Weights of a small self-supervised audio encoder (BEST-RQ).
Model: 3.25M parameters, log mel input, arch conformer, norm layernorm, activation relu, layers 8, width 128.
Training: nadamw at rate 0.0015, 17600 steps, batches of 128.
Data: trained on simulated sounds of rotating machines with and without faults, 57.7 epochs.
Rows from block 2, named by matrix and row number. Rows with one number belong to one neuron. Each number is 500 + 25 x the weight over its row's rms, rounded and kept within 0 to 999. All counts start at 0. Numbers have three digits each. After the name is the row's rms in percent of the matrix's.
# fc1: first MLP up (model.blocks.2.ff1.fc1.weight, 512x128), inputs 0-63
# fc2: first MLP down (model.blocks.2.ff1.fc2.weight, 128x512, transposed), outputs 0-63
fc1.123 099:492485483504510546496492504548466513461532497486480529503490485522481464585521496497503525483521499509463489480494509474524512476525515484547509517533505486490472434475517460512507533523482505
fc1.124 077:523481520488535539442513538512499490435519496487500519482501504487565478520512557508487507501541470503538508529556487493555504486509511485499497516489491480454421500496471479480490489497510493
fc1.125 078:487534517510520536462536496496516496462500493483546518489507513482539474488523508456466551529510444505487465496493487497508492499543557518522516527520483509451477484502486470532519487534474499
fc1.126 112:493508505524490518469446479475500528466493503515540487497484485490524445500519525497514567521483481499487525472508484521520475522518523491506507518438506503511484451469469482513544505557461492
fc1.127 077:483491512523517528487531453532509498475480517495502496486468522510490475556563513461539523493513520607532511495526486488516481488516523482489484552503496464524463522535468471469474483522462496
fc1.128 053:494499507531508541497511481520507481491490439506508484513537522513535470522523483487538520515526447539529491456566487520524506496500520522456471550477514493472469473499517471539485499518480539
fc1.129 102:519539477486532506477536533513485494503509534508457463495528497490513496501497527471486529514540480539469484465547472484562487481494517548491447512508497489463498516506488473470490524500482479
fc1.130 064:489502526486511529480520517505492515480520490489502489475515507490526477522502504472530499546504484538490487509577490492512484504528526545492502554507532498450461501502486480497504501526519513
fc1.131 065:487538521515504519501523480524504489505499533490468510459490497511519466524518504497513525519521491550545479493570470475543497506550538501489512516464520482445450473481499459502554487494480511
fc1.132 046:464508509510491515439490496500500462480507508505512521448555505513523498527515489506493546580525480519525503497542464497500470517543521492532455531511489498494485497506490463531526511497500492
fc1.133 112:501556452533516548476480512528510511528522481538531488490473507506546471509494499512485497484493505544459501506553540505520471492476530492499512521535501490525481475457494517521499498487509467
fc1.134 123:483469503504572499517549517502453505447510502490459511522544522477524486503465482512513485517523467528491444438489474508512487466544510543523477489509534494501532503499449491543505480520450493
fc1.135 110:485527518521528535494516496547482421464492471502500491478517541506491483503483485500505542532532490558501486493519474497540484473520554496524453528469504486525482486496468507524477479515499537
fc1.136 145:453524539452506504530561520528447532493467494499503506442511499459492499511492493495527506486561481510524475452495457530504507510519479525500503494491533501477522485481495465502545482514499481
fc1.137 130:498479483538523485513522448494467462497499490517506492477503522523493470480515465523444511535529531544544493532521521527513494520500481491505510547497500485501527519468514521490478527488482493
fc1.138 109:472452543504471501467520504511519483473438476444499486491502523486461495508493511494509503538534507538511509493496486544479503524519467541508449503535521510488526480490485473497502510468471492
fc1.139 114:488494475514528506502522520508505512509509440513532517487534532507494471514509521479517522476564458534517450508488503483540520468506505468539485524531457498471462505524475510501508476513493501
fc1.140 096:518416514471499515495511493506503467492537467499511496487546465514516456518504512526540534525507515519467514563514514501487523482548492552520533540530509485511425489507470478486485478512497469
fc1.141 106:533493477459441512495512532554494520488490526504495486493501474507522502498456533483473534523514454565506475487491530560512464478501534477486484520515496515461503532482529462482553492552489545
fc1.142 103:501528478521525539460485555529512523462494507495500497476481490504529490532473525509518483524496499518507526556536485493502461488526522514496521548535464472501510488518491500496478479495483508
fc1.143 109:506525521521493501486495465526430542481494472513502501523513510475509510492532524464525498509504463529498528486526484512514459475491504534479485519436516515503464468471473455518511488480497492
fc1.144 105:415509496543501518463497524533481488485520461494481488495482495495470474517489514499484512523543521511502521502523475508485447507503549520512481499492499465525529493516503499447515535510486467
fc1.145 102:501498470506484532492511509499516532492511498475523503478531539456487489522535528485516508489489463507492504482547516480514524539509513541509456528465442515424512474471525498519521530496486500
fc1.146 124:483471490467472525470478475495495511463464499501535503515514508416492486544525493503505477483524461507558475540540496498504490507534509519488483535513511438481486525540470449473486498501521525
fc1.147 119:465555484468506501468507560538494465510546500453498488502547483498506521495447478519508515510582459516449483524534511477556498494507521523519493511469517499438507486489506498519511536497487509
fc1.148 101:519520482530478537447476481489476465450537472502470520499481518482490488514507501489525521548499501572505507483483494531529475487519529490480456561524465510494472467524483473443500517514533552
fc1.149 094:492523512520503523490525477476473486492465496486465494512499506483479488536524498465481486526496481588517475485556496508541454507515542540479477519527496498466471523513483479481470491497473523
fc1.150 120:455451508490498504479522517502480481449440541500484509476470542535493521489505482475531493531529488548497491422461472527538492543520504516507483513474515498474495503483479493505428507508495512
fc1.151 100:496508475515481503525506488568533511511486501562529461456538500458536502536513510462480534477513491496519490469517474464502523485499535468517491528495475493526485463458543501492517454503467482
fc1.152 092:459515512521508525497499538478520498480505479501503487471534514470474447558503462493517490499547520519519507446567522517516534505509544566479468527484452507467509497551491503492552514504501504
fc1.153 111:490491492479517524516515496529504556529498509483558494435476511458545446534519536516516511481511489512502496503527467454515515470506553494484500523518485491509500455469539487517502530521459476
fc1.154 121:511451452484469531488521464486495467499533493473469509511486503497518499508493463510506534489481514527551508561531530458516533491530513542513490538530476497497514498523474480533530526507510521
fc1.155 093:489487483509516554468539501517528486497503507496491488482494493485475468523481536508507489543545495510502499511497450481518479490479495482470458569525505478509466498441507479473507489547464519
fc1.156 104:521483480514559499479525541524520467469520463464541478501510530477496496513484512523502512529534478507492505495538535508515466462462513501509495552489516504536475482510478468526484493451489489
fc1.157 046:486490514491504554477492503500468499493500504491525491526534507516483462531507521497511514533557491517474469490515496494537470455505541516491477564524466491461466471487496482468500510513509516
fc1.158 125:503477502516504521493496481530474490479538476521487476518475527528516462483496474504503472497502481495489514474472464495516471497510524513529485527501427471505495451505496497541457447563518487
fc1.159 103:492518482555534510479481505503476506512492510495533470500553521503480494524483507482474505524506480498479471518507474497534491461524506523481478536514510504468525508513544498528493471495475489
fc1.160 074:490479545514496544500545534492507508467467515476539483475553536488509483534502510471507538511540487502508510476493479448516498497524529526470526526495453465497470483465539470519519475515444506
fc1.161 094:512478501498522490487506475479538506460509470503473488522487532526497486545486533463504529519492493521494472503555495516524495512485503495536497546472503464529504505508490487509511461530480495
fc1.162 094:443479517534509543511550494541500483468525507514505478504512532516497472514457521473484529500472480532469472502495503496524502475529514563502483494512467483528511513505500477533508480534452520
fc1.163 107:533513479443478526497518546486502505495487529547517506481502518485472505501537493460561547530519468516482484473531478502500512525548513479493442539489508513450440469484534503466461488512488475
fc1.164 103:503520501543558517493501523513550527461514532464493469470466510497536478562508499479523487479493498542529526491482493509531481497500527449479480524489521506528476499494468448494442445481504509
fc1.165 112:483424521519507536493498499520469466460550490459493493497508503458524496543465482506519514526494463526499503485502486530511471492535516514488513544462518511545472455546489459483531483520490525
fc1.166 113:506504508541509499486487516518488518490510507508493509490500499506462522465518471484479508505528481513486493473582518552469465534491485504511478522511486485462455499494535444499504561471487475
fc1.167 111:531503502430480528479470498528489512492491509500534534468504495511496412495523516499515509538519511482485531501523497448551495529503515562499507505488478500467514489537507504499492507505525488
fc1.168 099:492485515486478556509471494525505520506566485486486496465527495485507434540466510532534537508525475480507529490549494470516508523516515535498448520458487475507513463512497530513510480537463499
fc2.123 106:556495533532528506499494457476508473496485520499529505453535502503510514520506539502470536528523517502475494530495468478523460517500518487478517541532486473490507449441515444538436512490499462
fc2.124 069:537494518479456500526497542512489516479507499488490500463483509539505524494487492491514474492529483478495472498550500524454526523500469490506476522502507484450492498536523459448478522531526489
fc2.125 065:544511500522508540529515472516516498502486504550492514474498503510533519523512491507468500492494448504494506459524509502507505504560526503524481527500463493479484498513442491406504496514457517
fc2.126 114:463515516492496478517464498492507528515482526486515492496481519482485526527467493493523454464505477514546543453496477510509512566469509503485455491448532522496515484465476453544520472478522512
fc2.127 072:539512513473502477481539496500505500529505505496483498488489535473515525469531492561485490484455494481473514523551565487492540505546487517465536448515484451523481489542482505485516492470495484
fc2.128 032:531483513534472504520555478485493516519468513492493523473484490530499463439463495541511446488495519503493482528495500496484498501491477522506532493527534482529505504515559511466490484498504509
fc2.129 103:506501468467491529512491521469479467514509530503467488505544528522479498486497456510515489445516505535461477493472528454523540473512533479523508537573452512469452465513492524453492482525491494
fc2.130 051:508501510515504508528458458461564504517513499517515478528488517517462523492528494533511472512502509480498503514461451509453516492522452497487532474494485505505537527528502501533510520467489510
fc2.131 048:506542494471501512482464512498495503532494479503450499490503482495489560534505508523553554496498511459501527468459520509517483528531477489506514517521495522492490475497498493487488504467486421
fc2.132 028:514490527526494482484470513499522516527537468493490460518459484476518491522492527520529548495532541515546482504482519513506518516465487501471519513501534481477532513499509530501485504498439475
fc2.133 118:523420548484514506492454502499547506497493498516543504506480500520463529463559535484452496502510486488524477482473447523481494513529488464505529487501504510478541508496515505454451503530493451
fc2.134 128:467461493510507511536445480486542474473492491494480476492486463482490521480508495509476533527499468515540492468458511525500528541463474451496494495482501517516514505482483500440536490501517524
fc2.135 114:522480477503499537503516496483531479498479513505527478464443495507471468495535523488490485480505535539503487537500548492480522532481506500488513468523476496538482468485485472450489469520490519
fc2.136 161:430520550510494488584459520479504545523512494545513516484524506484477515476554475462484481507474497477496513541496440544505478501516521506508499553487532506509510487493505506457531511525471482
fc2.137 141:476466536476519503510485491530522532573492502485550487550480469488490486475522522499476486515496490463497531487496450528516487512478509506514562461455510504560492491539494497480472512535485478
fc2.138 110:437511515512516442514513494493519552509556475532516476497497450487471504469484488453524491523486527498475513493514485524460510499508515510501450428468515499513532534532489533498533557495503433
fc2.139 118:492503491541480476515548501498510513542507524489505483497513515446509495482516499523529525515491524490460512500497535479489500468479501571480498472513463543538507503488520468512510519489501525
fc2.140 097:517528500530508501498554501492524474462526454493466491483503543486523538495437543489527485491499516491437497479511481506470516526507501544497504509495481548546538532504517481522511487470438526
fc2.141 104:514525451569562533518540476519508522503493534458502510517522517488506488504481504532480513465461536476532525468521490462487483516538498499488500494501516516490484519465481500526513466467475521
fc2.142 105:509480482501525481535463470482578500483517472524559471495503520503509524470547494481475492528516482495508503468472484534496512508534464487478523472462501482548535497522513508479451524498491489
fc2.143 103:521496499510486517465549485479471513554460486455484500525494572483477470495479550514514523472499460481479501446516527497487488501470513526471483510505502543544504477503488474486493487535514490
fc2.144 105:435510532513501484529495507519521527503489494548542488501502540498508466467488488452512468478489511515493506539530472499497470501480533508474555507464542484525504491506506490443513499492505502
fc2.145 096:468456500487497484546446512523549531501478485502517488522513520509486512458510497475480463485518486557492466469466476532497491501480506494506541486497554547532523495486497495445469498546514512
fc2.146 144:501466491439479470490541475511507476500473524493553487514535496509495454469501474502482482495534504518512490437540517496499510551530506533512500482484522500517496519511482469538480520536518544
fc2.147 127:490517490479471529511454516501523455509513506514457499483535523481515523500501519498533508472505483548503506480466503464550510482534518499484465532514485504514467474464517504426505493470494476
fc2.148 102:486569530485473467506492487452435491541513494498494514502479502493550524507482475529507509484502521486453495555516517516485479469540478516468482472563514519487497493494453523487564492492478486
fc2.149 090:504506476485507499518499464492500487504495505531475484530479525513517530501437483521500485496482506511554471468488539488460518479497494474485495472559478493494486491527513534498533468502503522
fc2.150 117:489400517501526493493459470541543535495526474501525490502505497525498504459508477522506487514525491473517525521500491523515495475489516472502487493501526512546519549514470517454466521500499481
fc2.151 096:508471525513512512533514498486500483514521506479569514544519506473526490447528502523457504504536535508490476540440472510534444463499501489495492486526505504533499529494500542517452528486499480
fc2.152 092:464513487495514491495492487451487519521476503513504488512526483456499488501497490436523480539464474509550483501492510497445534521496503555507518510454515466503509505533470519494482483488496482
fc2.153 114:493482528505497481527490501458515523532511502502511519523483541510484548496517501495436546514465531492486518550479458502512479523502486446460537551533532507533493504463502526446478522497511494
fc2.154 134:476482535453495489510460522545505531513492525490475511538503499518491500464521507496489493517475505503493513445461437527507504523495501469523478463459494526488500527483512494463506565526508499
fc2.155 089:483479488497493500534487532477500525560520490448495462472528524483495487474520445556530487503485473456512509471507514520515508480503512528499484509438490517559471536502482497535561481488484527
fc2.156 104:506476515488560495488531505481454484507522450475508550493462512503510548492532536486499535521511495409451489495535487493477501485517498475479543536531526510494544494500513508493447519503490452
fc2.157 031:522529493511531517507458424466556537514504517506516477461488509485521454460517511509481515470479504473478475532521455503492518556492491488449549507482509496507467493516498499456535539513493549
fc2.158 131:556494497524506476509510470478474468504464519515474493488485503490498479507494496519469454500481501556469488527469512486525494512489514489496484491519480489527446523498463517488490461493500535
fc2.159 103:516518512486507474477495525565472532546493515509495525483498471516481483479494470487518508511515471544498512458520507535505479505514518497528464430490478526477501526451469499472500556494533478
fc2.160 062:479492515518500473543465517449515516508485532473463524476505515467513529468490514495503488498469493505485499502466454496528499494494511509471491505478516539506496525481489510473509501516509523
fc2.161 088:511518507493475512517536483465464482507512454484547478489519521500532520506465510487491521469491521474478461495545547502480554513485465478520491496508543525505552456538516539505506505516503499
fc2.162 088:543533520506513464540518492499506497495505473508514522500539514493480491480497508527476475479532532480493478527495482488488489526424471507522502525477461492523529494526451477477519470502519479
fc2.163 108:540439481483475482511492491533517512490498503478517515483492528520463476494476505457517515485491498459468489502477481531500490501490501479540486471466499519542549522490500510487516490550464508
fc2.164 105:522510471529483455516487496502508476494509473509507524499513514490515520509493458508466508491478543498453518505549534475506511498528496473499509491544469470512472504510497478488491505508441484
fc2.165 117:512505505527513493483544489475440444517503479523477476488499527479438523490507489492538526524481434484472508484508535513527513471486498516473458453516490525529512481529519482490506510503502460
fc2.166 122:471511497478507495533491423493507473530522512516488502511506483527495497511502519514486484514515528479502492533496488415512499425501520478515530483521478501528501507505503535541503500484523452
fc2.167 111:518477515516474509533430491504499516503517480463536507500489495526492556487543512484508525471491459487525507509522470531497483539448503476525508517543519514477516495482506494456463538499483454
fc2.168 098:483495442542490503498462488502509512491494502494472538494478521517493511486504493489469472493455514527519547484499485511487465536508479470495569535491516500584516479477521489486475524515489506